From a checkpoint of a small image classifier: held-out accuracy 100%.
Rows from block 5 of a small image classifier, named by matrix and row number. Rows with one number within an expert belong to one neuron, the router's apart. Each number is 200 + 40 x the weight over its row's rms, rounded and kept within 0 to 999. All counts start at 0.
Before each expert's rows are labels from the 100 images, of 14848, where the router gives the expert most weight on average: "strongest on" is what is common among them; "colour at peak" is the nearest of a few named colours to the mean colour under the peak. Only what is clearly more common there than usual is listed. The data: drawings of small networks of dots and links.
# router: router (model.blocks.5.mlp.router.weight, 8x384), inputs 192-383
# up: expert up (model.blocks.5.mlp.up, 8x768x384), inputs 192-383
# down: expert down (model.blocks.5.mlp.down, 8x384x768, transposed), outputs 192-383

# expert 4
strongest on: five dots; black dots; red dots
colour at peak: pink
router.4,258,100,213,228,240,149,216,185,167,228,131,231,211,254,140,192,148,227,186,181,178,172,236,167,262,234,183,223,227,194,101,162,143,153,196,265,192,230,196,119,229,153,198,285,246,179,197,155,225,221,187,158,194,83,231,167,203,201,191,194,231,180,207,192,205,202,191,174,222,210,210,203,219,223,196,255,170,114,222,193,183,255,257,167,246,123,187,239,202,197,182,165,192,122,138,157,216,224,202,197,174,213,193,180,150,237,238,154,254,238,246,203,229,164,211,237,226,273,270,229,266,315,201,183,183,217,220,149,166,211,188,244,207,215,155,183,167,137,226,140,217,189,173,209,145,297,165,142,177,199,180,236,206,185,196,207,188,185,184,154,172,238,173,236,250,192,207,164,190,210,200,238,232,143,276,157,299,214,186,234,138,248,142,182,159,183,216,272,220,214,307,195
up.0,206,206,154,266,149,154,295,132,211,273,204,218,211,220,218,170,222,202,291,159,148,233,131,176,201,201,271,199,211,270,213,183,172,139,135,119,202,194,158,192,111,231,267,149,170,210,233,208,185,168,196,186,245,220,208,231,251,144,291,217,212,267,242,181,152,282,174,238,178,253,195,186,172,243,193,191,179,166,248,173,168,146,200,186,200,191,180,184,200,149,175,184,176,194,200,146,212,226,219,215,280,178,130,205,147,117,176,184,219,163,189,218,237,142,179,130,168,306,189,186,207,250,212,163,178,216,200,230,230,118,182,217,204,135,216,214,230,147,214,123,198,195,140,190,182,231,236,241,203,177,256,226,202,245,144,248,221,211,198,177,224,227,122,266,178,189,156,185,159,168,184,220,226,212,186,180,228,186,294,219,200,167,242,213,181,245,221,252,128,298,180,179
down.0,240,138,211,146,272,249,200,208,198,186,216,195,161,211,192,217,204,177,188,210,160,203,280,189,232,200,206,165,197,215,215,149,210,217,209,214,229,151,131,179,249,237,260,143,174,217,282,270,140,187,219,177,157,171,134,227,119,237,305,203,206,221,187,243,191,166,214,101,142,216,185,228,256,161,193,175,192,214,280,216,162,143,241,158,231,199,199,131,277,225,190,232,225,119,281,161,265,127,230,183,154,140,150,209,251,180,162,185,173,216,210,192,260,228,197,247,183,231,203,226,249,211,220,196,200,226,159,167,251,198,237,265,126,205,226,154,139,212,247,193,154,264,219,191,198,259,209,250,153,175,197,201,150,216,253,184,201,181,195,179,271,171,167,131,181,223,225,207,231,114,255,189,247,161,187,114,238,305,259,239,174,214,247,222,221,123,238,225,154,174,240,197
up.1,122,264,192,177,172,203,187,181,169,215,189,271,202,127,192,221,232,183,210,236,177,174,100,227,130,247,252,212,248,177,191,205,277,228,181,224,222,218,214,242,175,192,215,180,194,204,191,159,190,188,171,192,191,231,259,252,166,152,263,261,290,161,253,231,192,170,259,202,157,157,183,134,187,165,197,206,225,242,162,159,184,182,185,212,153,318,187,181,196,116,142,199,180,195,197,183,160,160,148,219,236,162,123,193,246,184,252,168,193,236,190,233,204,241,230,193,163,205,223,135,182,188,189,188,178,181,152,250,177,241,174,171,225,192,218,188,206,269,161,128,211,274,259,191,229,180,222,245,209,231,214,196,198,220,179,144,258,184,235,246,196,249,280,184,212,251,290,226,221,151,194,128,208,172,207,180,191,251,204,267,238,153,221,232,318,162,167,181,172,196,190,249
down.1,135,197,242,237,148,181,285,154,155,198,243,155,210,177,224,152,185,195,165,205,245,129,159,287,185,226,274,194,187,234,171,102,302,242,207,165,137,242,210,258,205,261,276,284,223,206,176,198,200,221,157,225,125,182,232,234,182,164,218,244,216,124,218,236,239,226,164,208,244,109,204,126,188,175,144,134,197,183,200,233,211,200,118,231,202,152,164,182,156,187,178,185,229,233,177,151,115,209,145,248,162,170,192,167,141,160,152,197,176,215,246,204,235,170,206,211,230,233,174,264,201,196,147,201,172,208,163,218,119,235,170,136,291,209,205,189,195,171,194,161,167,183,277,189,216,163,168,181,179,219,227,211,170,183,178,148,221,221,235,214,153,163,249,203,248,172,140,233,219,197,207,149,238,136,245,230,173,266,200,233,286,240,205,186,227,165,152,225,232,231,178,156
up.2,181,242,181,261,170,204,165,181,132,206,246,200,209,160,253,180,166,220,239,239,165,286,180,168,232,170,186,260,226,245,162,173,186,179,186,125,128,123,175,211,199,232,157,129,152,219,317,147,210,176,205,188,185,205,204,197,267,203,238,200,184,197,257,208,222,253,172,186,161,214,200,187,170,134,213,200,227,276,156,287,175,166,162,221,234,223,192,148,150,197,170,154,197,194,225,179,193,161,128,286,187,215,234,226,191,208,199,271,190,210,232,267,205,152,254,180,235,326,165,218,209,263,268,194,188,173,210,208,171,149,169,217,225,228,170,216,199,228,115,232,239,191,197,162,193,195,193,179,231,230,242,214,133,176,148,189,217,181,253,202,209,132,208,179,144,136,162,222,186,205,155,204,184,164,157,185,147,228,176,210,203,234,150,222,168,150,228,189,165,248,243,247
down.2,193,228,193,156,166,292,176,161,261,189,179,211,138,187,198,179,244,189,151,249,204,193,248,262,171,197,137,181,233,153,215,200,197,203,193,161,191,228,149,207,198,204,202,206,198,212,136,231,138,159,176,115,164,135,272,206,185,251,234,209,137,217,164,177,256,195,255,211,190,161,210,235,204,235,211,152,145,174,195,136,158,205,179,159,215,298,160,115,200,192,152,177,184,165,268,231,277,226,187,180,173,161,186,200,226,158,176,173,208,194,229,221,161,168,177,221,218,214,155,185,211,223,215,208,282,198,158,261,205,265,247,228,131,238,197,144,206,171,236,191,211,183,183,246,260,168,157,263,193,113,227,155,201,292,200,201,311,214,226,166,199,199,250,141,243,183,213,246,273,205,158,108,234,183,181,176,235,187,147,231,182,246,259,146,188,189,171,142,174,151,315,169

# expert 0
strongest on: laid out on a circle; five dots; orange dots
colour at peak: black
router.0,171,184,217,147,133,216,220,131,152,165,228,183,203,266,174,218,204,127,215,208,187,210,156,215,224,193,216,139,221,159,320,230,160,155,200,138,214,186,248,250,164,201,151,215,151,189,212,201,177,122,213,266,188,155,238,172,253,177,267,190,152,246,246,167,242,210,201,181,239,203,242,271,222,228,210,248,162,219,195,198,194,169,181,271,170,198,115,143,230,173,153,222,254,195,206,156,261,262,255,170,158,228,182,247,193,165,148,145,239,215,237,259,150,167,153,189,223,190,268,179,215,318,197,132,205,194,144,203,261,146,266,155,238,177,138,203,177,231,215,137,165,182,220,138,188,200,193,189,196,151,226,210,175,155,171,182,210,177,205,146,228,260,198,185,186,189,250,150,143,190,205,193,218,275,162,155,218,217,162,180,199,135,291,205,181,273,198,183,215,179,324,225
up.0,198,193,162,268,197,183,148,202,263,206,183,217,207,176,238,189,189,196,227,203,222,142,202,161,204,235,240,264,164,200,133,195,243,212,186,223,161,243,199,242,269,176,231,167,164,238,276,227,153,223,209,130,212,278,214,197,164,132,212,173,284,150,167,257,188,199,184,229,160,158,233,172,241,197,205,224,204,168,176,146,205,242,250,232,195,196,268,182,154,145,189,136,134,191,123,226,91,175,113,228,190,148,148,212,186,222,166,161,200,234,172,248,267,146,155,135,217,267,114,156,196,202,220,208,249,126,224,218,131,190,228,269,201,226,171,263,207,161,173,215,244,228,217,272,200,188,246,224,223,239,205,212,249,302,217,195,222,110,259,276,235,203,281,210,154,210,202,213,160,256,196,205,163,153,220,243,160,215,193,263,219,252,107,200,150,174,206,196,204,208,121,226
down.0,227,271,131,135,219,170,185,233,261,216,205,194,170,178,208,192,178,170,201,239,200,200,210,224,94,222,166,194,222,286,298,225,270,179,230,186,218,158,223,189,146,178,135,184,161,207,176,212,153,249,215,240,193,189,190,214,256,239,167,194,220,189,179,185,105,194,184,220,194,308,268,238,174,167,238,222,162,174,226,230,199,157,263,266,169,155,259,128,161,182,88,134,217,101,241,200,114,222,208,166,157,195,183,181,217,164,177,167,154,142,238,235,216,218,240,172,208,221,166,217,278,180,232,208,215,179,159,189,210,164,243,186,142,204,184,235,190,202,129,239,167,201,207,192,166,179,235,218,187,209,199,250,211,222,256,216,258,183,213,152,217,219,180,170,219,223,271,273,179,165,148,131,182,246,198,205,176,225,219,234,164,251,258,187,142,202,210,241,190,159,148,160
up.1,200,212,190,230,214,220,155,184,214,265,152,232,189,153,249,145,221,191,178,182,220,142,206,204,159,227,232,233,251,169,162,167,210,183,212,200,190,175,222,191,152,215,224,187,172,103,226,246,185,222,240,176,252,218,224,205,205,205,198,224,221,139,215,188,257,208,214,240,181,108,188,185,211,187,244,195,186,227,222,181,149,231,211,219,158,186,227,241,234,127,113,205,163,202,201,238,172,97,192,251,169,196,185,265,202,197,228,220,201,202,153,171,203,211,148,159,177,223,164,237,231,160,227,166,193,169,198,249,158,214,208,226,210,238,165,219,224,174,198,219,235,252,185,234,224,251,284,209,206,225,160,182,195,274,202,223,236,121,208,263,189,169,253,269,189,190,204,146,156,184,122,182,120,98,224,239,178,213,206,262,200,223,173,211,183,136,191,267,253,239,140,258
down.1,95,191,245,171,165,206,249,187,241,227,271,197,235,172,168,126,228,248,182,276,279,127,200,218,184,267,118,166,241,240,244,242,128,221,208,180,199,230,284,129,129,229,119,164,183,233,176,117,166,163,183,202,264,237,147,203,196,181,141,198,160,286,240,169,148,136,181,280,182,210,216,208,195,155,270,172,141,163,206,167,149,177,154,198,246,199,221,187,176,212,207,222,250,166,152,239,242,251,249,263,208,171,163,173,225,183,208,176,182,236,250,163,276,208,211,215,176,181,203,210,216,176,122,164,278,232,227,149,211,153,262,228,150,236,232,200,214,191,229,214,194,90,196,186,219,246,197,304,207,156,235,231,226,204,312,190,251,197,190,208,215,237,148,223,150,216,166,215,148,204,238,194,217,221,220,209,242,217,182,190,163,205,218,244,222,196,256,206,165,193,100,187
up.2,227,288,205,220,161,140,253,225,215,223,217,234,250,182,163,164,249,242,141,169,256,234,241,169,190,196,221,205,268,203,154,201,261,186,129,209,134,250,139,237,229,187,162,252,187,151,148,155,209,245,235,177,192,205,167,188,196,215,195,175,260,164,234,258,207,202,195,186,188,248,192,239,194,232,219,193,238,137,279,188,163,279,210,254,153,187,192,140,253,261,270,220,168,163,198,193,175,219,181,216,209,214,214,183,195,213,204,220,217,214,221,176,226,209,243,215,249,198,156,161,182,163,260,219,203,177,164,202,223,198,239,207,305,198,137,152,215,201,243,205,264,243,149,232,209,169,197,238,162,217,188,169,212,231,237,160,154,209,159,195,175,205,185,220,237,209,184,193,202,204,135,210,229,206,203,140,203,267,144,222,149,224,174,205,234,173,148,219,155,296,135,242
down.2,226,254,237,178,181,217,187,156,241,149,175,257,207,221,117,151,248,217,272,136,234,151,160,110,251,176,180,259,216,207,259,186,165,180,183,173,215,169,213,167,190,225,213,166,183,252,185,187,164,161,183,245,242,200,181,166,271,217,209,116,152,245,153,185,150,240,134,265,174,255,139,286,201,173,216,218,236,171,268,172,186,221,167,207,183,198,199,167,242,149,217,233,225,124,233,153,181,208,239,212,155,166,215,227,211,222,225,283,221,225,285,272,194,206,291,205,201,203,192,162,186,154,222,201,198,107,154,174,262,143,247,251,225,209,238,188,199,127,242,223,189,145,256,224,200,201,155,287,139,174,216,206,221,292,201,224,220,200,248,253,120,213,165,180,169,243,191,254,154,234,171,235,235,142,178,243,236,204,176,138,164,219,157,216,169,252,169,226,225,280,219,214

# expert 2
strongest on: laid out on a circle; eight dots; brown dots
colour at peak: pink
router.2,236,235,162,179,177,187,194,186,145,225,170,204,203,242,235,169,159,220,204,198,217,213,191,246,214,192,219,232,204,260,169,153,240,270,263,195,175,241,217,198,194,181,235,198,182,172,264,175,219,177,154,237,156,235,168,302,182,197,194,178,266,203,195,235,142,283,266,209,114,176,214,124,251,218,259,150,237,194,207,199,230,238,180,178,239,231,198,122,165,195,197,186,150,200,214,259,246,191,94,232,129,162,236,252,165,225,176,209,203,170,247,196,203,147,158,249,158,295,155,254,259,292,250,266,226,228,282,253,187,144,207,170,199,227,242,159,229,111,273,230,199,142,223,228,195,146,127,217,96,240,193,240,140,198,181,173,182,154,174,208,203,109,224,140,247,218,178,214,148,238,209,201,202,102,272,186,216,144,223,192,235,222,99,213,235,138,174,213,155,196,236,281
up.0,210,148,189,194,151,165,254,162,205,236,174,169,172,171,148,151,198,207,268,202,181,253,239,148,222,232,222,200,241,135,177,134,159,109,132,194,234,268,222,194,234,199,154,235,147,185,216,206,222,208,266,241,282,179,217,163,245,215,250,183,212,221,165,181,213,211,249,141,262,247,130,207,179,126,170,244,208,230,221,198,244,163,282,234,209,171,249,268,154,180,192,119,174,136,223,214,210,279,239,220,174,209,245,220,219,202,269,216,232,208,168,235,192,186,267,169,141,204,185,232,256,208,195,164,100,232,172,173,192,225,189,164,197,186,156,172,222,233,188,116,177,238,193,219,158,235,248,183,233,192,210,242,249,185,234,257,183,217,233,216,186,239,221,227,259,213,202,138,187,240,146,233,225,172,178,157,175,210,132,179,177,243,204,235,199,251,240,192,229,246,197,158
down.0,185,231,289,186,225,211,227,130,185,259,174,196,173,251,218,294,248,176,222,238,185,148,218,230,211,162,247,186,187,206,195,199,180,243,196,233,223,188,159,256,187,293,213,169,206,213,172,266,127,144,250,152,222,153,173,179,137,245,202,196,249,191,145,266,236,206,167,214,140,182,174,238,235,198,262,207,233,219,249,208,128,252,219,180,237,188,189,253,212,141,244,218,221,167,190,196,274,196,210,215,198,259,193,199,112,212,182,207,184,159,196,256,178,204,151,296,151,190,207,176,138,219,220,176,178,307,197,156,215,228,234,158,171,235,186,161,157,256,169,242,190,208,160,214,232,216,196,236,200,193,187,207,254,232,185,131,219,123,167,175,218,199,184,188,191,177,252,179,217,193,143,231,291,98,177,125,238,202,235,218,182,214,177,130,194,252,227,206,240,298,316,249
up.1,209,196,275,194,154,230,219,223,197,184,166,255,233,155,185,228,219,227,191,139,166,169,191,158,210,278,238,201,188,192,234,250,227,151,168,139,181,163,152,230,224,98,80,252,190,243,205,117,245,173,220,193,226,257,242,169,238,235,209,251,189,187,204,230,298,207,229,217,201,202,198,256,175,184,194,185,157,270,227,181,175,201,242,248,185,174,181,239,176,154,209,84,166,229,244,160,122,228,297,161,207,147,187,218,251,113,219,137,186,173,206,193,204,210,292,182,279,167,190,195,154,181,181,165,184,147,153,189,226,203,182,195,218,170,133,231,202,229,134,124,250,221,194,200,212,211,241,213,262,203,149,211,248,207,236,182,169,211,138,206,177,224,147,254,167,178,237,251,143,272,109,204,198,205,162,173,203,222,201,227,194,264,258,246,147,247,185,237,210,190,194,171
down.1,235,213,242,215,75,156,191,261,174,212,237,181,174,198,268,218,182,239,153,101,198,227,128,252,206,211,208,136,203,229,227,154,204,202,159,196,191,196,186,252,226,220,228,234,243,230,102,217,182,220,149,175,140,192,196,191,171,185,193,240,201,156,170,189,188,155,245,174,133,154,148,204,137,162,241,200,242,257,191,179,274,246,169,169,177,152,155,192,238,200,251,184,206,185,187,147,200,191,263,204,89,146,208,267,158,208,286,253,112,199,220,152,177,127,188,134,182,193,242,247,143,169,184,296,161,224,208,235,185,183,197,177,252,350,246,212,177,157,226,237,176,150,165,183,206,212,166,213,184,123,228,113,231,217,244,201,174,149,191,276,133,214,194,209,276,283,203,204,142,236,225,223,164,150,124,164,212,232,224,227,299,161,208,195,190,250,178,216,200,216,179,222
up.2,197,233,113,207,169,207,254,137,179,212,143,204,209,169,175,229,234,167,222,192,234,183,164,181,167,193,299,204,251,235,137,208,256,162,174,210,233,275,220,212,245,192,221,256,213,164,247,162,243,149,216,239,159,216,257,251,207,185,201,161,172,221,274,132,156,161,235,201,252,192,126,217,264,193,189,167,113,220,209,176,229,210,204,195,185,267,211,133,224,179,177,216,184,132,150,131,90,240,185,199,231,195,162,232,158,174,201,246,137,180,180,217,226,229,204,218,202,215,246,193,212,280,263,186,170,234,198,231,244,214,179,161,181,146,198,230,186,234,174,150,201,326,203,171,213,225,160,275,155,180,211,195,219,308,144,138,234,189,203,225,187,182,233,201,136,219,203,193,129,270,176,190,227,145,116,215,243,201,132,217,205,196,206,198,201,219,156,283,162,223,233,224
down.2,235,176,251,186,147,176,220,178,211,169,218,230,201,179,203,213,221,194,179,210,277,129,222,192,180,181,160,123,188,155,219,265,204,163,121,186,184,206,267,188,79,189,136,233,167,167,154,213,248,172,170,199,202,175,170,154,160,232,143,186,226,198,241,213,223,201,227,270,212,222,204,235,229,222,285,201,99,225,213,172,132,165,224,171,260,207,233,207,169,212,200,168,260,115,167,173,200,258,210,158,162,170,172,309,198,217,233,197,164,207,240,144,183,139,140,234,156,207,209,129,251,172,171,228,219,136,239,231,257,230,241,246,177,233,238,203,167,217,272,236,195,83,203,220,244,245,211,290,189,142,212,193,177,263,199,161,271,142,171,165,185,301,217,204,178,225,176,175,186,206,207,111,167,219,238,294,227,135,204,205,196,262,187,130,161,318,149,190,198,133,219,122

# expert 5
strongest on: black dots; nine dots; brown dots
colour at peak: grey
router.5,182,223,223,99,273,160,206,221,217,202,183,234,124,187,190,214,196,103,160,163,228,185,241,137,183,225,165,164,161,127,286,228,226,170,205,182,199,208,210,199,241,145,187,210,110,200,116,264,163,180,225,181,216,258,249,205,229,202,231,154,190,218,222,222,204,230,196,262,191,269,191,187,206,202,169,179,183,167,215,124,199,185,196,227,221,228,196,230,253,211,163,197,187,149,225,153,124,234,315,226,248,206,185,173,236,154,203,186,207,227,198,219,247,220,225,178,197,141,246,194,211,177,170,222,177,151,169,144,204,146,189,176,167,205,156,187,249,258,226,217,208,271,171,222,191,220,178,211,214,199,271,226,218,278,205,223,185,175,195,150,238,203,197,265,164,207,158,131,176,222,141,166,264,204,210,198,225,304,147,239,205,267,284,202,222,207,235,197,196,148,177,157
up.0,183,223,140,247,194,274,247,211,226,139,136,236,261,236,160,177,225,209,220,190,195,183,186,172,208,158,200,290,218,204,103,147,206,164,135,155,141,204,127,165,192,195,197,188,217,214,246,155,310,185,294,242,173,149,177,215,227,246,233,171,206,280,198,214,201,245,223,189,259,231,181,178,258,172,175,214,190,128,275,189,151,243,184,265,158,199,115,210,122,225,209,187,217,162,244,172,167,252,115,147,195,206,192,185,184,121,144,210,218,193,92,228,143,199,193,199,207,241,201,126,154,287,234,201,254,210,214,247,226,202,255,142,171,182,214,215,217,191,214,170,230,252,221,205,280,142,230,279,201,194,169,183,221,268,195,189,133,179,229,183,267,215,199,135,214,287,239,239,203,206,253,229,194,235,164,245,148,219,146,197,208,164,119,183,231,215,194,233,192,189,219,256
down.0,172,256,129,170,167,200,182,229,265,158,197,281,184,160,159,240,272,162,95,238,178,249,178,248,177,189,173,205,206,205,228,234,221,112,199,124,144,203,189,160,274,169,152,159,163,213,153,204,240,220,165,209,234,202,194,251,186,215,227,149,177,208,204,204,233,228,255,215,173,215,261,235,198,189,177,208,176,164,215,123,159,217,203,254,139,190,186,130,215,212,155,202,169,219,184,203,203,233,246,207,223,231,208,263,214,179,191,202,136,265,167,161,209,181,202,142,287,146,172,153,172,208,224,190,244,152,206,203,288,203,188,242,203,212,181,248,238,267,199,166,212,226,196,154,212,104,298,268,285,199,165,192,169,218,244,214,214,240,143,186,272,177,180,198,203,188,244,238,164,202,245,240,207,311,152,190,209,262,161,142,108,178,284,215,197,288,241,168,129,122,146,188
up.1,180,264,202,277,180,263,188,98,205,200,189,180,207,267,209,218,216,204,237,212,190,150,232,153,203,184,155,251,206,221,158,282,186,236,226,189,137,203,205,239,239,212,240,270,243,161,250,156,228,203,228,157,209,133,171,176,221,227,218,198,195,196,195,252,245,179,181,176,228,146,169,225,220,206,257,227,170,223,277,239,243,219,224,177,167,163,177,190,207,143,241,223,183,285,200,236,176,178,127,210,145,161,261,210,146,215,208,198,200,206,212,234,179,204,148,183,234,260,208,271,200,258,246,189,207,173,208,188,299,181,209,231,219,271,170,220,223,196,257,204,304,157,253,154,254,222,210,251,215,190,227,218,181,237,175,79,216,175,219,231,181,149,186,236,175,181,233,238,134,217,173,198,183,121,197,213,219,202,193,203,229,113,135,207,231,201,216,176,209,270,242,241
down.1,156,234,212,181,221,201,137,225,247,237,192,288,181,180,236,207,271,217,165,258,246,208,229,145,125,191,200,235,221,206,246,168,217,227,244,194,183,224,175,194,275,132,73,148,121,187,158,153,179,301,250,168,230,189,261,181,191,251,170,146,152,163,170,237,165,201,197,270,135,196,279,181,256,199,205,134,180,227,199,193,129,232,241,231,129,183,156,172,171,245,194,184,191,220,215,188,143,178,227,155,276,332,199,171,241,252,168,200,170,256,176,214,206,169,217,215,242,140,134,165,190,162,218,161,282,150,174,197,182,231,198,238,231,205,195,156,179,238,177,235,254,175,174,246,273,139,246,213,266,239,179,211,211,275,229,218,199,217,188,185,266,212,232,237,133,147,188,126,133,166,170,209,142,242,235,219,214,180,217,222,137,266,209,122,167,236,203,187,158,178,113,198
up.2,134,223,242,194,158,232,191,236,142,201,165,204,204,176,234,206,185,205,214,236,202,145,180,279,196,283,200,214,241,206,118,217,217,190,197,219,234,204,141,230,147,156,225,237,199,207,221,207,205,166,174,153,161,215,266,209,241,232,198,220,205,166,132,191,229,195,201,207,218,222,231,207,154,169,161,183,183,198,166,177,156,170,122,178,164,220,103,206,179,120,202,211,190,250,161,174,156,203,174,259,195,203,212,130,224,200,198,167,165,144,257,157,214,198,180,252,223,210,185,242,211,209,249,203,255,209,244,220,169,214,184,228,236,248,202,235,210,166,225,155,222,221,235,245,153,258,223,161,169,130,226,182,264,196,211,206,158,240,145,198,108,140,292,236,237,226,233,271,242,235,210,159,227,180,278,224,154,183,224,163,251,268,155,234,177,175,260,215,271,254,206,205
down.2,225,306,156,179,218,192,172,173,251,222,216,195,125,206,173,254,162,204,230,203,216,236,261,204,192,205,149,216,163,111,237,261,89,174,243,129,202,188,157,208,142,160,162,165,212,221,235,172,207,140,241,180,235,193,179,208,249,207,231,150,120,235,236,232,155,241,206,203,151,206,247,250,202,221,230,227,193,218,204,146,184,200,241,283,233,223,184,218,202,161,172,184,191,166,206,202,196,242,252,158,213,231,180,223,205,226,146,249,277,277,183,142,256,221,192,173,274,171,217,229,215,208,175,188,245,229,200,192,234,164,216,178,179,203,234,136,199,227,179,212,157,189,169,177,220,166,198,231,237,227,174,229,158,201,133,202,250,226,203,144,248,189,115,194,216,196,115,186,93,189,217,246,150,205,187,182,281,183,148,217,197,248,205,176,182,227,245,173,149,211,241,220

# expert 1
strongest on: teal dots; nine dots; red dots
colour at peak: grey
router.1,226,270,252,137,191,262,218,222,222,176,155,121,136,256,173,184,223,219,205,240,225,256,223,260,182,190,193,203,227,159,298,171,171,178,281,243,278,167,188,237,166,244,197,172,179,205,156,283,135,154,225,201,226,314,210,209,206,202,175,214,188,214,174,209,176,137,218,235,240,165,215,223,198,195,156,176,241,161,153,186,206,201,125,202,248,239,148,150,186,138,141,169,209,244,191,268,226,233,271,177,223,185,175,185,234,141,114,174,179,184,221,221,206,232,164,196,196,122,222,226,176,155,197,199,248,169,147,170,168,243,250,130,173,155,255,231,166,205,213,216,134,154,265,201,168,132,229,178,209,169,268,234,233,263,260,247,217,156,241,232,241,234,225,148,144,192,202,241,208,185,224,190,159,297,229,251,194,221,259,226,228,152,248,261,245,182,206,202,215,206,150,186
up.0,197,228,207,184,166,227,149,254,202,136,138,169,184,195,215,176,181,228,157,191,190,246,235,203,248,241,148,200,139,225,165,141,209,116,153,231,196,166,138,143,107,184,204,251,169,189,270,219,258,200,173,171,232,209,242,186,253,230,215,158,198,153,133,198,231,174,190,198,207,240,243,253,223,150,175,119,155,233,171,256,201,129,223,176,224,211,164,214,207,202,241,237,173,197,190,212,176,278,213,192,221,223,204,163,309,241,238,219,231,233,134,173,202,177,190,196,232,202,172,243,195,198,244,211,287,117,287,244,177,190,166,236,240,210,198,187,217,211,219,190,211,192,228,277,170,235,291,163,201,213,289,205,267,271,251,245,219,130,220,238,171,159,296,170,225,188,168,202,248,221,189,181,146,215,223,206,71,162,229,140,209,293,153,204,137,155,274,174,254,233,220,179
down.0,188,241,187,177,219,223,190,200,262,227,258,224,155,226,161,256,194,184,193,260,172,209,260,210,245,184,145,104,171,140,336,213,185,204,214,159,236,231,168,211,206,193,193,207,166,231,211,209,175,151,207,207,251,180,180,238,181,196,199,142,186,257,195,178,207,226,208,156,159,214,190,256,247,203,258,205,156,165,213,160,181,226,229,197,237,177,153,246,245,196,195,193,216,218,200,168,316,209,460,156,177,204,218,245,223,164,161,139,214,220,198,161,221,206,189,217,211,75,209,219,235,133,186,154,150,169,171,166,227,166,211,222,187,207,207,193,198,228,225,135,158,167,191,229,199,211,240,219,169,184,197,178,183,224,174,219,259,160,224,159,218,231,126,161,165,213,224,205,185,198,240,170,202,293,216,149,186,261,173,261,204,172,276,231,202,192,217,94,191,158,120,169
up.1,177,107,148,200,192,218,215,145,173,223,159,267,239,192,219,193,258,182,247,197,133,133,229,201,225,188,176,263,165,262,174,229,272,204,185,216,151,179,240,128,231,158,162,228,205,156,212,152,265,149,223,120,145,167,252,200,189,203,262,208,229,186,255,183,157,226,207,131,116,256,147,166,212,197,220,224,142,196,267,182,187,190,220,202,214,222,246,171,188,308,170,232,111,215,250,215,119,192,145,235,209,163,179,221,197,199,228,207,230,217,184,234,180,144,246,236,243,229,220,158,255,288,264,100,193,202,211,188,232,191,185,163,155,130,152,113,207,151,229,146,224,225,203,234,197,240,155,220,179,229,192,213,135,147,155,168,155,271,175,197,159,172,215,204,209,150,199,153,142,221,181,213,214,155,178,160,194,168,119,220,186,263,181,235,220,194,145,166,124,132,300,243
down.1,234,216,321,182,215,181,172,196,213,188,206,195,200,170,217,208,215,163,234,234,217,107,162,160,215,180,191,204,217,177,188,247,215,203,213,253,151,221,194,264,191,201,192,118,169,176,162,232,221,204,174,155,239,169,140,165,224,195,207,177,259,183,168,253,196,180,206,255,221,249,153,201,224,260,208,186,293,212,137,160,138,187,150,247,249,224,221,246,197,226,193,172,160,178,133,252,213,251,160,227,196,232,229,122,229,232,183,174,219,190,164,164,212,189,156,232,213,212,127,222,128,226,264,210,251,186,162,188,207,201,173,206,268,184,210,172,193,245,184,236,231,212,216,217,139,150,263,173,250,187,185,215,254,278,152,209,230,117,170,176,172,210,259,210,179,208,169,203,141,179,178,231,232,201,236,158,144,221,231,218,202,238,147,146,129,171,243,160,216,165,293,163
up.2,205,168,213,206,214,221,174,241,152,250,189,192,186,188,141,185,121,146,224,138,202,187,215,223,226,191,194,235,173,164,179,187,244,248,170,184,131,198,225,189,300,193,169,235,178,250,191,137,218,184,179,171,181,40,171,250,143,213,223,215,237,163,211,250,191,323,175,137,111,189,236,199,237,188,242,169,160,289,218,183,183,211,253,192,155,247,211,162,153,273,189,158,230,147,235,189,203,149,209,161,216,150,170,206,164,232,260,218,207,230,216,245,225,101,220,213,124,238,194,169,291,262,239,213,208,284,240,223,270,144,154,200,229,203,186,194,244,211,191,178,231,240,219,216,196,202,171,188,129,245,212,218,182,213,140,175,137,232,196,210,155,94,196,184,239,169,160,212,192,221,148,159,235,155,256,187,206,188,176,181,158,208,179,161,223,227,128,231,190,132,355,224
down.2,220,138,192,250,125,196,204,270,181,161,221,223,238,212,230,140,203,214,253,169,229,198,140,166,211,217,222,264,152,319,142,233,204,225,235,223,230,184,219,222,176,216,195,204,203,210,224,200,173,205,234,238,185,193,208,192,219,193,220,202,217,179,222,222,242,247,165,194,161,254,246,258,181,261,156,243,220,155,182,271,199,199,263,264,193,213,273,232,207,221,149,204,173,174,146,190,118,279,17,104,244,173,135,206,242,227,152,197,200,210,141,193,260,255,183,149,212,286,201,230,221,265,169,170,175,189,133,213,184,164,214,161,191,151,201,236,230,156,193,223,174,197,174,177,200,192,189,220,230,258,187,214,189,206,193,176,211,206,177,218,186,171,279,255,222,158,172,248,183,205,240,195,199,156,200,296,198,176,245,181,228,202,115,169,224,167,180,216,208,281,256,203